config.toml
model = "waveform denoising autoencoder"
dataset = "strings of digits, spoken by a formant synthesiser in many voices"
train_examples = 39062
input = "waveform_16khz"
bottleneck = "denoising"
encoder_arch = "jasper"
encoder_norm = "batchnorm"
encoder_activation = "relu"
encoder_depths = [6, 6, 6]
encoder_kernel_size = 5
encoder_wave_channels = 128
encoder_wave_strides = [5, 2, 2, 2, 2, 2]
encoder_widths = [128, 160, 192]
loss = "mse"
latent_channels = 32
decoder_norm = "groupnorm"
decoder_activation = "snake"
decoder_weight_standardization = false
decoder_widths = [24, 48, 96, 192, 192, 192]
decoder_blocks_per_level = 2
decoder_block = "basic"
decoder_attention = false
decoder_upsampling = "transposed_conv"
init = "small_normal"
residual_init = "none"
optimizer = "muon"
muon_scale = "match_rms_adamw"
lr = 0.0038
momentum = 0.95
nesterov = true
orthogonalizer = "newton_schulz_5"
adamw_lr_other_params = 0.0017
grad_clip = 5.0
steps = 18300
batch_size = 64
epochs = 30.0
lr_schedule = "cosine"
final_lr_fraction = 0
warmup_steps = 1830
weight_decay = 0.06
adamw_weight_decay_other_params = 0.05
Rows from block 11 of the encoder of a small waveform denoising autoencoder, named by matrix and row number. Rows with one number belong to one channel. Each number is 500 + 50 x the weight over its row's rms, rounded and kept within 0 to 999. All counts start at 0. Numbers have three digits each.
Before each channel's rows are labels from the 100 clips, of 14976, where the channel reaches its highest value: "top examples" is what is common among them. Only what is clearly more common there than usual is listed. The data: strings of digits, spoken by a formant synthesiser in many voices.
# convs0: first width-5 conv (encoder.blocks.11.convs.0.weight, 160x160x5, each kernel summed), inputs 80-159
# convs1: second width-5 conv (encoder.blocks.11.convs.1.weight, 160x160x5, transposed, each kernel summed), outputs 80-159

top examples: "eight"; clipping; first digit: eight
convs0.61:443394569482450518473503427533447545567503496545437503497506492485531522509507414455497519495513511546464500490502496460528485589527473484489453541454538496363491596537520548463532597474519507519537540499609488494404434560433478508532416461
convs1.61:491526510548446517505483520470515469504528470417476444422546563474459494448478572485503488554504482407503511487474476451418530406522572419505522550484442525539486395448470399536534475491487307595451434498408576510495567493473408453454489534

top examples: rumble; clipping
convs0.100:405530444537473394492500508454535567520513509537532406454497458474462521456433515578552458421539506551474493414392453554533462491472490495582575517444518513583507475481534544462497420506486497541464442469578486438534469389449500604459508434
convs1.100:561457560475584517483560494427518444491518552478465627557553507486557541541525583517400510510494555514572467516562553520462510458504525492478490442500558432455529574588513526593443632528440558522507541559398525479452439539605488523438461521

top examples: "six"; first digit: six
convs0.19:451418468566452489387480492467489579473504487483439509411521387552474543518489425457516504451492542523417508493510485513538412421524493492533513553382545550567458548523486552463499544503586422515513325408494400466440526517409401526497574487
convs1.19:577606474476497508539546538474520487488533470576550500592568533503518485579531609540427471527484518535578471521567551475439540504511435552568447498494466405451482475564524442521400532487485672445533534490406602530501476510615521457475478492

top examples: first digit: two
convs0.51:394532601502570519416541489501476467463444477498451487444454618522450468501533497500490459484430501575486490498421477493582486537489576574401555486443469492537497577463516497447443455426424501464463506509481450444530446470505599417592484456
convs1.51:516438516437475470646465503544488460521542514475544540632466517522537521463519471520434567528581497459548548495576533580451479545416527463501509407527440468458522534600535548512457563538594537464507532504520563546508492504568563551547533523

top examples: rumble; clipping
convs0.118:444572509478518512529468455438474531486468491462527507487498434497420478462493570494408538511476509497514540548312503518533450462514396482474504478494502447612449565476597496524510506499587501593436514477523476486446549370553531561469509418
convs1.118:523460489508476529433484449498480396478488450551472551617462566497517512547463546486491494515470475454560551572547505527447569520558500464522448476601465460497427381535456567511418567557529550527558548600477510480508431545514415531483562513

top examples: clipping
convs0.78:459501548414488440478595419572447504543400590527433366414545536468513547572521468492477561487440548502481475475562508583406483487525514509518449533441606596402525484579509508577514460487560468469510531469571481520436487480544565516553460441
convs1.78:468492486571422498521439455479530467514507448399526544482530511539501467474532582525515403557528404461511431477466543503568449467487532467431484533436432446533416479484538472487450571587461337589392487451391502500488513478468465498426449560

top examples: "six"; clipping; first digit: six
convs0.122:417448471501553422488524529398477496444382542572474453513556478465451448370490527567468539447532535528447456588363472455548511495480454528538534485412524554530527464529536507480498549448409442549498460551473449475452504381509570536450434432
convs1.122:517569558502463548528504449568542503419566486494468499616537509447478575572468589472558511499440441533533615484489468557470541496515544359475440449523479430506531477570508471519502500520470547585547520476484518493498442517562430519481472496

top examples: "two"; clipping
convs0.13:451543476498435448461497407495435484534435481543450451444495425520535515457469556503550537464522640452440518551495538537500559452501565543499549590438580500439378467536574488470559518523582487521495382526550478468531550508510443541516528491
convs1.13:482437638540529533600425525489542493430519435516554549532489530521479442573505544509435406523448404526450490457423511532543464539521538497474456512518449490492489454519515520476301531539477454582453604406417559549455417482497458550392410493

top examples: "eight"; clipping; first digit: eight
convs0.108:453448531494546456379487459463491503525486456509480529451571411553414445483464514465509527491546529442439509532425490534531439578554454575528490474426467452392526456599524473559526465474566527493459510457493511463517483455431429576451456439
convs1.108:464519457420482521591490419512469399444447505558417483623555557451606519481516580501453464547445450491528538405537557518462535432512504458462498477483587448569494517455542508497375582512475505441532504468437606487426484567524475420459501477

top examples: "two"; "eight"; number of digits: 5; thin (high-pass)
convs0.58:412407555543473588508485460524535492623429492535415462454503454550500453486543518492517522460480511492415517397580497482478429462540500569517610528474519487438484483535412421511495489450565527430466518539531539501483477556409499502556566460
convs1.58:470503476429441433531481505432462466514526468332555620511518529440529531504480490452519475578559435497481460472456569468522455454478514478426452532523465419512454482474514514517462548559421290482513466449404517511496529488518457483480437500

top examples: clipping
convs0.158:439357513356458578518435538603455508531539436464403429474471515554561481519480518484509457502559551513497431468530483587551483534487474577492504517454535502425550468549480477542581478484407500493485412499517552407463483558446500473478440522
convs1.158:447409585528480480490495471418523489526487528445551482529556505407502529475487481532544542524480502526438533504429532425381491465537531556492494547428489472550570601535514538476457511479508370537477507433386485529442460557457472534478462419

top examples: thin (high-pass)
convs0.83:437482601449515516567433587516481491504512448500418536369508441546456458476506512544458481497480426529426555506245461542516445556507463502537484492478468566526467494572486478568487541504540514588537525448501442504400471437495533510443465409
convs1.83:565541482529464503465530432457459428511576495516487520596478554432538579472536477485489511550474483472622520524643507492410577443500455472484516451543525437500490448534569549469489600571487519460541484541573499508436477560489462490559527486

top examples: first digit: eight
convs0.149:428479469456545451560498557446484542474588471475411472534457484491444392436496559470509505447513605467463468541388523535572600491458459491527505501444568523585503496545559520408433481469476500474470456479446479454503530496416536510505546530
convs1.149:538451553474468503519482428529520428465419523519516480609565526469520505526530520522479495582495468582508597488586604419444505490510567514451487437457471483517605505528518546567377512523515576447580543523502521447449431549514469501461444416

top examples: number of digits: 5; clipping
convs0.43:451526554429521615458451463510471549472446526556472503487521493579512579433486516562403486499533633468432488538370533517545444512487434541562546553444426491518524511482479447485525424454468572496506466504559542468556623511458504465611475524
convs1.43:455388491483410499573473461474516490514520478420430515518464432458490482526522444418502525526436377520488504472529547460495527452473587455435472441464516425497515463430501462529431567521504426539486481422409497482468445560441498462412510472

top examples: thin (high-pass)
convs0.81:430550572493596490463449521491491514494492502561422577416555389508531445514518458558406546495482475543426501510354552470473396516502397535511487459470466430467477588440473518478564472546582542580526547527527516509415438466530559495506475456
convs1.81:528464438528392511550548421463486496520513473456448469565480526517496516441480512425538475568505456399615560460632503546531593457480546445525495479480464451513502514490524523537459604527506454446477430479481510498450475559484453465542534505

top examples: "six"; first digit: six
convs0.111:444490476471480456521587486414425474467499466495485410409525462482441516446515489530432562497487520495438604527417430498499426472527460471492550498484507541551463454473575460518517408533561483520424409442526462413557591372598535532395443467
convs1.111:567510528456531465506437479489566455471512532493528602584493524515501420532507554520476437508461500535564468447577586583464559504543561516538463455522476499490557504539508523517382551563483586485565558508461541531368414540474432505519459541

top examples: number of digits: 1
convs0.18:555449492471482477493490511513455471479469540388524490562524512510378455479499422516589557505458460467553496499441480473513566516514492417438495565515462476520405477420470453533456426489312453489446464422513447517480454483520492481515479526
convs1.18:459493491469534482424461598511524538442528512502523543508596444602484492421451531523472536505528596566487474452480508489509474441468514497458548514429404463563462490520517591410597429618586540488554464538567565520483556414446531582524538411

top examples: number of digits: 1
convs0.55:598409437428540542471487499433523498526501561467508455510472530498433519505511471585541535555485415484516546465428476456496448453509552550402508519600467497509422501448507424509465548405440586528429545502398378577451549495576518461514543465
convs1.55:471633531464508441567516541456448478571545535434545566497534473472494481466441462473570564573565505391499422464479500490423451492493472420596465510475520470482502482538417506444506521551587479552554429471459529422508468431419576558554515500

top examples: first digit: eight
convs0.23:414350558390558425513548596532483526507584603499452491525463465514495381450567532515499452485537437412487440516438563507538476506550453532477464526432450532518582482504432601472460431521434533482580488471488468485486515485389471559401524556
convs1.23:594566515531493566490513478416581500439434457504431480499511555460468633480436486503519544494489554578504516427505541435465542503455609465547536468489494393572525582437509426564544490454491542511569474565503522495446448496490551472536526388

top examples: thin (high-pass)
convs0.97:456546531578538444490506566435413505480483468529423504425623406476533447517503500569524531494558472514470560507332518477506407481470495393535540537498483616433450523521465524441495513547447523466412459476394476493497482396419597422401482407
convs1.97:569565447515505513551529514516582575551508478465510583538482517619486497564512529500516575548504473480581539449436528544486587510544606397583476503600513533611538505492450520565563566504482662534467457482464546474496584508523553581526583532

top examples: first digit: one
convs0.8:425519484402529404423470555518491547489555450458459439416449500476498405420473451517590495464562478397459530540423529470527539527534518449508479443438554474478540542512494536496375430488438536407587539504497396477483485466450459503475552476
convs1.8:503466526482476520621600476440552496536371566515541515602519493498541504511545551506445487484443469566524469442562542589455491570535423581536498504503448432530536528543533467533392506492502562456466540508492584597459453571470512481535506473

top examples: mains hum; clipping
convs0.99:403527598483503495420528545485571501482513495493497471443581520491595382523549428553416500486489401511433469501612551445501488528517476581545564548439519493469557501550494554480554483530500530418521546510484569559488462573461500533510464487
convs1.99:478464431437476536581542503469510452563462503451411553476488541483461529380464504410534461515604597568484495480370593456465499536489553485496421536456446468577526604506472529517517463505460369562444398480473457501484473470419504502454466519

top examples: "two"; first digit: two
convs0.24:377412514451526403493465538549504524544457514480437488478486508436537466455463500406552484474459509485469433600464517568523587436544517525498462534463483505513505516495527520417469510512495489401457502532482544452493526571456427479543528533
convs1.24:557531454491443630523507425384536479471559497492503491478560559480476540498525578519409448511535506553484509396547604470496400473479556495506526413470471480535584525540498437572439489489524489440495474453485518510439438509471527548384492485

top examples: "four"; clipping; first digit: four
convs0.5:429433614452464398432507530448494445515418410490386486391577444547529568564577470501476525478520386481422560499488499549419523497502548464443508554454618500432468527530463498525518544472554453542551499443509495435444465531499515436513487434
convs1.5:517622484557422561581446445494582494534544503461567534590537548453466415433567494520512462559479537501504457509529562490474489525475400583612447468513401473511434378578540499498428525529483437427442515470417561548498511544526421503460501544

top examples: number of digits: 1
convs0.90:540550459547519513552510492418447518492509554414494441543537446490481554514440402544522575534527421512590492570504536457467488489459461466521530468533405525487330447487458539432569573454520568463568508437477498542399492440514483409512509495
convs1.90:586504475566581473452529554563501493482558475526453564415455551521484471510451442562524483525566546383445498491500481501551463428526454443499508538476475518529567453385444458512534496503533526424473455587465479364559582503470472533599544477

top examples: number of digits: 1
convs0.130:555470453494461508549519488433551539358527475393460413521509443466482475485536454534415494538515459444557464456472524527440438473434453512490537434517445415502402430409540449506470516453384515549541628567521388465454553503425470427476500512
convs1.130:455466505568513488455548586483435463595469538474605490487506416439443553536569499568472566400385565486412527555463459516505576593423386535488474513508458472467490446510504518453502448458522452435486551531545559485465482570474556458464385460

top examples: number of digits: 1
convs0.25:488501562523554549622513498494514505498621528493476563506496452500472568457503509532526530560502419507484530484432513468498503564534452518506529471631504441502463518474529469494487724510436456464464583458474556407527432496528497554559485546
convs1.25:402500375542557469492515435424435506528425532502437489430507395483542494465504490528572598431570525495539481540412492510530540540451561550451473498438498512538451473528502472498581465436471510469553364394492493510446416483451549531522555559

top examples: "eight"; first digit: eight; clipping
convs0.151:471488547488569536475489533451445505474543404496399568410516450528457491544437548448533557462569535435481535515594564486494487539575477510534483559453497375425528489571536586469567448485517483487575444524496476485483506520490430535489486495
convs1.151:486419496506441529566475451485519499521394539519539458514420584416554456514506485574471447496403569513448500498418527471447508507496583546528481538510492578516515522429558505476436509446447459559421560440478541497489442525402478508459458483

top examples: number of digits: 1
convs0.15:561421367484505464584544502440490530547425515505489427480537532495493556460500442573498480565522452446583552478419505406481517452515469490531416445514467494578385473434504421508543578486502557470460490411443441512508495455585483514468532541
convs1.15:561510465505533498486552545494506496547604516561571505419498397458474492507484467585582541500556540506434566484539504483593492454459442427511470503512520520427498448530497571452548532498586530557581389464516533522466455508509513521485523464

top examples: muffled (low-pass)
convs0.41:383547525431508473511486526539552545527478516554500473430408479547431436429469428470468587505592553495499516607389456428503457416432410583494520536459569472455511527496538511519540435521471512475483507490511498542471460438403517566474458455
convs1.41:501425530470436646530439458489522482403511469479533467545458519548556499520492579504505376496421419536449547467512557622549539507568509377469528459449445533590526496441536493495434542523482514511446571473494549439466499583520470447504560504

top examples: white noise; pink noise; first digit: six
convs0.70:465505562497502462558543508584433503475494427442469524446489388529577518464507482499509513472528491516456412529375520432560450473516489473472654556487529486512489451520483499436500513493421503522428425465393458463544492389465437496398523463
convs1.70:531485519477451554496496499486525491501438526494551562579532472521530521574471500434464570567557498512544564577421543571503445596529612512484459483548454496590461469590512452515489621516550735482522494437472570502500483455536509618495532434

top examples: "six"; first digit: six
convs0.7:414481469451430533475391539504471552530527467456397491443538353538419512407530424522485529461549493489471512504338543505524550519533423580535520510430486537492580587468447471520422466457464544412491469448513495507510592481434552434586543520
convs1.7:542520560492515483572496489552570457427433514440533453576495525504500427514510540472497471548488499539517531460619519509487535455477532451461507487493387449477553494492601449468465522552504461522516488522423594551424477594492422552427501541

top examples: first digit: eight
convs0.138:476492582465577531466471551548489561496478550521446496428523438504521456514559447520434566487512526504416434592351514489554494413531406589480453436403462510501545590475521520552430454525481521445554481440534482478388558515477483520514533471
convs1.138:557433461461398549534486447470526476482572444446448485573468564559474542441447532473490407549534410465520587350581546538506516507403551433437519512503459451550501575469485440539473594504482432561454495455454533540483454527505453514507477471

top examples: clipping
convs0.114:391486472514485480337500455441505548488431512550456477563479430544549437452443475485553551441478538476427497570499587499505436465469537465579580514397504467529400543539579519436519572525526469461482457450452463462622523490499541510470506477
convs1.114:544485540519461413625442453473510456505497456506512558590530535443501546584540603471412456572496542542486515474535505516450516508489530582574409522517481480489525450548525498505425542523470554532519568522464593513476430525474454540449528426

top examples: number of digits: 1
convs0.143:611510510468361497456523478396506441464458479383402491466454504502449526487450498535499492511514430449532488455438526508490477486434488510431493551580499517496475507398446484498484484521510525470510464405489447609484497486504479525502449504
convs1.143:429619428547594460526551566529528449442501511508479524470473492490576416511505480586463536445506469494484528550472554558552505516471485401513549438473476544552466438466481502431489507534566552415487406483485642487532517505500535544550523524

top examples: white noise
convs0.75:479526479429554555511527541466418471457519433493415510424531352488537427412504454530413531505551421521482480492304506473510486503561496484558554553530514517492439443470471508483504492527392529415436487447440481475502477446437517453502500457
convs1.75:596578464503521482539538520518508499552527491419587594548539580573530476535468528477548526516556594482573496466382600526455578551458520412589483496569474575625451489564474479545537569507500667609477470461485514481488534459531495572508509514

top examples: "zero"; rumble; first digit: zero
convs0.106:383554414552510474437551580452532522445573458533511515397519487507403516425465516534495507474543534536469548533311501560592493505487423581482495491438454485621431521530565507425423504504427459543403455540457439494479540432450544459446526578
convs1.106:551447568469513584506507442502518486479507515552468502581533453522516555539576546524457495520403474573499503474590529507436540444531548457483509488496541471474579510527517524506459556515539628462554570474447561463499421583506452498510487424